Weights of a small image classifier.
Training: adamw at rate 0.002, batches of 128.
Rows from block 3 of a small image classifier, named by matrix and row number. Rows with one number belong to one channel. Each number is 128 + 24 x the weight over its row's rms, rounded and kept within 0 to 255. All counts start at 0.
After each channel's rows are labels from the 100 images, of 14976, where the channel reaches its highest value: "patch colour" is the nearest of a few named colours to the mean colour under the peak; "lies over" is the class under the peak. Only what is clearly more common there than usual is listed. The data: drawn branching plants. In brackets: how many of the 100, against the usual share in percent.
# c3: 3x3 conv, stride 2 (model.blocks.3.c3.weight, 160x80x3x3, each kernel summed), inputs 0-79
# c1: pointwise conv, stride 2 (model.blocks.3.c1.weight, 160x80x1x1), inputs 0-79

c3.40 [ 93 111 127 133 138 132 137 133 142 148 118 141 175 103  87 134 128 133 109 158 167 136 139 159 129  92 175 118 136 121 144 155  69 149 127 125  98 109  96 118 123 166 120 153 117 130 156 185 136 109 144 105  86 132 137 167  71 127  87 129 126 158 118 135 159 120 107 144 116 142 139 116  93 121 122 112 125 100  90  96]
c1.40 [ 80 127 150 112 146 131 131 136 158 135 114 149 176  97  94 131 146 139  93 153 155 157 137 169 130 116 153 109 137 131 131 151  57 132 129 153 110 125 121 141 126 160 134 126 120 154 113 165 105 113 142 112 109 123 126 163  70 129 100 148 146 162 128 149 150 119 109 120 101 125 138 116  62 137 126  94 134 106 110  85]
patch colour: grey (58 vs 22.9)
lies over: wood (58 vs 7.5)

c3.36 [145 172 106 159 100  97 102 148  98  93 132 119 122 143 148  94 125  66 131  99 154 158 105 141 114 139 105 173 117 120 131 106 110  98 102 167 105 125 130 141 153  90 105 140 119 114  95 114 112 128 154 140  79  88 141 139 117 120 126 106 127  94 157  81 103 148 120 105  90 135 122 147 147 126 143 111 128 157  96 124]
c1.36 [135 159 116 148 116 116 105 150 123 108 129 138 130 148 154 103 114  75 141 106 143 151  73 150 124 160  95 151 116 126 141  74 102 132 110 162  94 154 126 148 141  89  98 137 104 113 105  93 134 123 155 143 120  99 115 109  95 137 106  79 102 102 147  67 103 165 147 122 117 148 119 151 135 108 143 134 112 140 125 160]
patch colour: grey (68 vs 22.9)
lies over: wood (29 vs 7.5)

c3.74 [101 109 140 120 144 142 101 135 157 125 115 138 170  79 138 136 108 151  87 114 114 136  89 162 102 117 143 156 120 132  96  81 111 126 128 128 115 157 123 156 142 145 107 148 121  36 117 140 114 115 112 102 139 115 104  90 118 133 144 115 104 119 110 127 129 139 103  91 116 120 116 150 130 112 153  66 138 118 121  83]
c1.74 [111 129 151 147 120 136 118 147 169 134 110 133 146 121 103 122  83 142  98 101 134 130 112 151 135 102 147 154 152 157 121  92 103 139 116 148  91 157 127 144 133 127 128 134  80  78 128 110 123 155 131 124 166 105 125  89 131 119 149 119  99 128 115 121 136 119  88 118 128 111 125 149 124 107 145  19 158 122 102 120]
patch colour: grey (75 vs 22.9)
lies over: wood (27 vs 7.5)

c3.137 [119 128 171 118 139 103  91 125 122 134  85 127 121 129 156 140 114 146 134 115 144 149 159 136 100  59 122 103 138 150 121 143 125 109 186 120 103 152 116  91 141 131  87 133 153 117 111  95 140 133 132 117 183 116 102 128  91 102 116 116 127 117  82  95 164 117 118 126 109 101 101 136 116 135  92 112 143  86 175 132]
c1.137 [130 108 160 111 141  97  96  84 119 113  91 130 100 146 139 132 100 145 128 121 145 176 159 129 123 106 148 108 138 156 112 133 115  96 177 113 107 149 102  95 165 126 100 121 143 107 120 122 132 136  95 112 148 143  75 117  84 111 134 101 127 119  70 116 159  97 117 119 102 105  92 127 128 147 102 129 164  88 145 144]
patch colour: brown (60 vs 26.3)
lies over: wood (97 vs 7.5)

c3.27 [ 88 117 113 152  79 125 103 156 143  99 154 160 127  97 124 125 135 153 129 127 149 142  92 176 119 129 149 164 170 141  77 108 171 147 125 146 115 156 151 118 157 132 123  89 178 138 137 134 113 102 120 124 101 110 174 144 137  87 145 125 113 154 132 128 116 122  74 129 108 152 141 137 131 119 136 117 118  78 104 122]
c1.27 [ 97 128 100 139  53 120 110 141 133  98 152 171 122  85 126 123  97 150  82 108 163 129  89 174 127 113 148 155 151 132  75 105 128 144 139 140  95 142 132 125 162 124 139  84 158 121 134 134 101 101 119 111 117 112 135 133 132  92 153 125 124 147 121 126 133 100 114 117 130 135 153 119 104 107 156  90 146  79 143 125]
patch colour: grey (58 vs 22.9)
lies over: wood (84 vs 7.5)

c3.123 [109 133 116 121 102 127  89 102 145 168 101 120 153 132 135  98  76 130 130 166 141 124 144 126 100 147 161 124 112 118 186 133 130  99 113 145 106  89 105 140 119 105 101 105 122  89 113 181 131 107 112 138  75 115  54 145  90 112 130 134 125 141 123 122  91 108 115 128 119 129 144 113 143 118 167 121 131 118 104 154]
c1.123 [103 126 124 120 132 118  82 120 149 142 121 112 161  96 115  85 120 125  95 159 173 133 100 140 134 137 142 144 134 136 178 143 133  98  85 150 122 105 102 161 105  97 105  81 104 109 113 187 117 110 102 151  91 132  68 135  98 118 119 142 147 123 147 135 105  98 112 125 144 144 135 104 149 162 164 117 146 119 133 142]
patch colour: grey (58 vs 22.9)
lies over: wood (74 vs 7.5)

c3.135 [ 98 176 134 143  96 117 127 130  78 132 129 129  97 153 145 158 124  97 143 134 128  70 125 146 125 131 151 127 139 176 100 119 119 120  83  92 120 147 158  88  98 153  60  99 111 142 103 166 125  86 118 196 110 119 137 144 132 138 139 121 110 151 144 129 143 161 131 106 128 123 144 116 112 136 127 123 115 130 140 129]
c1.135 [127 165 134 135 108  83 126 148  75 119 134 130  84 165 136 153 122 116 127 136 116 141 123 147 119 155 121 114 138 175  92  78 112 140 109 105 102 140 140 105 115 133  93 124 112  98 133 146 102 111  75 162 112 159 137 110 113 140 131 150 120 152 133 122 140 166 112 103 120  90 111 128 136 108 112  48  98 115 130 143]
patch colour: brown (72 vs 26.3)
lies over: wood (98 vs 7.5)

c3.155 [152 162 125 139 117 141 120 149 128 128 131 173 116 118 134 130 135 147  98 104 104 129  92 129 124 123  93 138 111 116 106 113 119 135 118 161 128 106 129 156 107 137 100 141 123 119 111  80 122 149 155  98 124  98  52 146 121 111 128 121  73 114 113 163 148 131  87  74 121 118 190  96 127 116 157  79 147 134 130 117]
c1.155 [115 126 149 104 123 155 132 139 161 145 126 182 146 130 121 142 127 153 107 137 109 160  99 137 134 118 124  99 104 145 108 108 116 122 124 134 126 103 145 151 104 159 125 104 144 106 102  90 138 138 177 124 133  89  88 158 123  98 140 134 108  99 120 173 182 131  86 109 123 121 167 109 132 150 118 103 181  79 130  86]
patch colour: grey (69 vs 22.9)
lies over: wood (90 vs 7.5)

c3.50 [160 144 139 124 121 136 122 168 151 157 127 104 159  77 116 116 125 137 106 153 156 152 111 126 145 175 131 159 123 134 134 110  70 190 109 181  97 109 113 168 165  93 155 127 117  91 132 160 120 120 143 117 111 146 125 132 105 130  83 134 115 144 115 101 131  97  99  97 122 149 134 121 113 124 142 102 140 141  97 108]
c1.50 [148 139 140 152 110 149 126 150 156 147 160  98 171 117 124  94 144 157 126 139 148 170 153 141 136 174 146 131 143 160 139 142 109 184 120 190 124 108 116 152 123 126 129  76 124 116 131 174 110  75 160 107 126 124 127 135 144 117 103 124 114 129 154  91 129  87 134 119 120 152 136 151 134 134 179 157 126 155 120 111]
patch colour: grey (65 vs 22.9)
lies over: wood (59 vs 7.5)

c3.7 [ 80 116 122  93 134 143  77 148 146 131 102 156 122 128  77 128  69 131 124 134 131 134  94 124 123  83 127 126 141 143  80  82 124 102 123 122  77 117 149  73 109 160 136 104 156 117 126 126 121 137 111 150 114 110 117 131 112 110 164 109 137 142 170 148 103 111 111 122 145 125 142 118 133  83 144  97 121  87 127 128]
c1.7 [ 96 128 132  79 119 146  90 156 148 138 101 136 121  73  88 105  74 127 126 121 150 103 138 115 144 121 137 124 135 139  79 115 144 114 116 117  98 132 138  96 144 120 131  87 138  95 118 130 103 144 127 155 107 119 162 150 131  79 169 116 146 116 179 124  95 128  82  93 136 149 123 128 136 100 122  75 118 117 129 120]
patch colour: brown (53 vs 26.3)
lies over: wood (88 vs 7.5)

c3.64 [ 97 146 118 127  98 121  75 153 126 112 126 123 166 128 117 107 138  98 133 151  87 114 180 136  90 118 124 141 125  96 133 151  87 164 121 144 116 128 143 149 101 129 101 108  99  93 143 144 127 110 123 129  91  77 137 139 124 114  98 130 155 104  94 110 100 137 112  82  86 110 119 121 114  82 181 122 143 149 127 113]
c1.64 [152 134 107  75 113 111  79 134 128 109 151  98 135 131 119 111 131 109 110 143  80 108 141 120  78 128 108 130 110 136 144 144 108 124 108 147 110 115 132 128 107 122 111  97 107  68 140 128 139  86 124 128  63  84 115 129 131  86 106 108 137 143  95  82 108 124 116  88 104  88 127 127 145  93 158 111 121 135 118 112]
patch colour: grey (47 vs 22.9)
lies over: wood (36 vs 7.5)

c3.90 [103  87 139  93 139 117 148 123 124 161  99 128 161 127 107 114 124 132 118 100 143 135  97 120 156 112 153  84 122 146 132  93 101 110 125 127  98 113  73 120 114 159 132 111 112 139 134 189 102 134 138 125 156 127 135 143  98 118 142  66  93 100 132 143 177  83 118 129 103 141  94 123 120 164  89 101 139 118 147 112]
c1.90 [126  96 135 108 125 120 140  82 104 156 102 129 145 125 134 122 120 114  94 110 152 136 100 138 158 126 149 105 133 168 110 118 112  99 135 107  96 131  66 111 144 145 125 117 114 133 139 154 105 138 116 138 156 148 121 154 118 104 159  77  71 112 117 148 178  99  94 122 119 137  93 122 117 171 109  75 138  99 141  97]
patch colour: brown (63 vs 26.3)
lies over: wood (96 vs 7.5)

c3.58 [126 130 107 115 164 105 156 113  76  93 117 139  68 115  96  81 151  87  79 111 123 138 115 143 158 114 161 129 140 142 123 126 103 108  70 112 119 145 110 138 126  56 147 121 109 107  92 152 121 106 108 119 148 140 132 134 126 148 139 126 145 113 113 158  93 138 119 126  94 117 116 115 147  99 136 107  93 121 126 130]
c1.58 [146 144 100  83 153  96 127 113  77  94 110 128  59 121 110  64 142  81 109 106 121 136 132 118 153 105 154 108  86 160 100 135  98  90  81  99 128 141 136 136 140  73 134 135 111 112 106 136 113 119 115 126 148 138 139 116 130 125 157 149 149 124 121 139  97 122 116 122 107 121 120 108 154 101 115 120 105 101 119 118]
patch colour: brown (73 vs 26.3)
lies over: wood (100 vs 7.5)

c3.49 [100 117 141 117 127 104 115 115  76 177 113 110  78 137 132 127 140 120  91 128 136  91 125 128 123 138 149 113  94 172 109 106 122  82 108 104  86 122 127 110 123 153 139 120 100 150 101 166  99 116  93 132 162 114 155 113 108 135 136 134 126 169  90 157 167 124  89  81 163 116 130 119  98 142 115 134 116 106 156 134]
c1.49 [102 123 129 115 120 108 113 126  81 156 127 114  74 131 128 145  83 131  92 145 137 113 129 144 120 140 119 104  88 144 108  80 135  97 104 112  70 132 132 111 106 152 137 115 106 146  64 147  92  91 101 136 130 107 153 119 122 147 125 159 130 141 113 156 141 141  97  86 154  81 137 111 108 112 103 128 114 122 164 125]
patch colour: brown (94 vs 26.3)
lies over: wood (100 vs 7.5)

c3.51 [112 156 193 145 117  87 101 136  69 129 121 129  72 153 179 173  96 123 119 125 138 110 126 140 134  96 113 143 141 164  87 119 112 132 131 100 127 146 147 105 103 191  95 133  96 124 132 102 116 131 113 155 140 127 111 134 131 119 135 125 102 159 121 141 178 155 113 108 124 119 126 145 111 123 108 108 141 127 153 122]
c1.51 [112 111 179 134 141  92  99 125  48 126 134 132  76 166 181 168 118 123 130 135 132 106 135 141 118 116 105 112 148 146  88 125 120 132 127  79 142 141 143 127  99 166  83 129 103 113 151 106 131 130  76 142 135 111  82 113 124 134 124 131 106 144 112 153 165 133 146 115 126 109 111 163 121 126 134 106 135 113 145 127]
patch colour: brown (88 vs 26.3)
lies over: wood (96 vs 7.5)

c3.112 [149 152 131 123 113 118  95 118 100 110 120 106 112 112 116 119 120 125 122 148 124 127 112 109 133 112 103 150 148 126 122 136 118  92 136 150 126 106 175 114 109 134 123  85 102  93 120 105 134 136 123 144  94 101  24 157 160 116 121 169 127 111 105 149 143 161 130  96 132 112 183 131 112 150 134  96 130 101 121  83]
c1.112 [162 153 127 137 100  89  87 131 107 147 156 119 102 140 119 139 133 138 128 152 133 153 112  93 122 105 133 137 125 149 103 135 113 128 137 158 103 114 199 145 121 135  85 113 120 100 125 135  93 137 116 132 125  84  66 142 167 128 123 150 146 128 123 128 139 183 123 118 102 102 152 137 134 130 136  80 112 120  62 112]
patch colour: grey (51 vs 22.9)
lies over: wood (95 vs 7.5)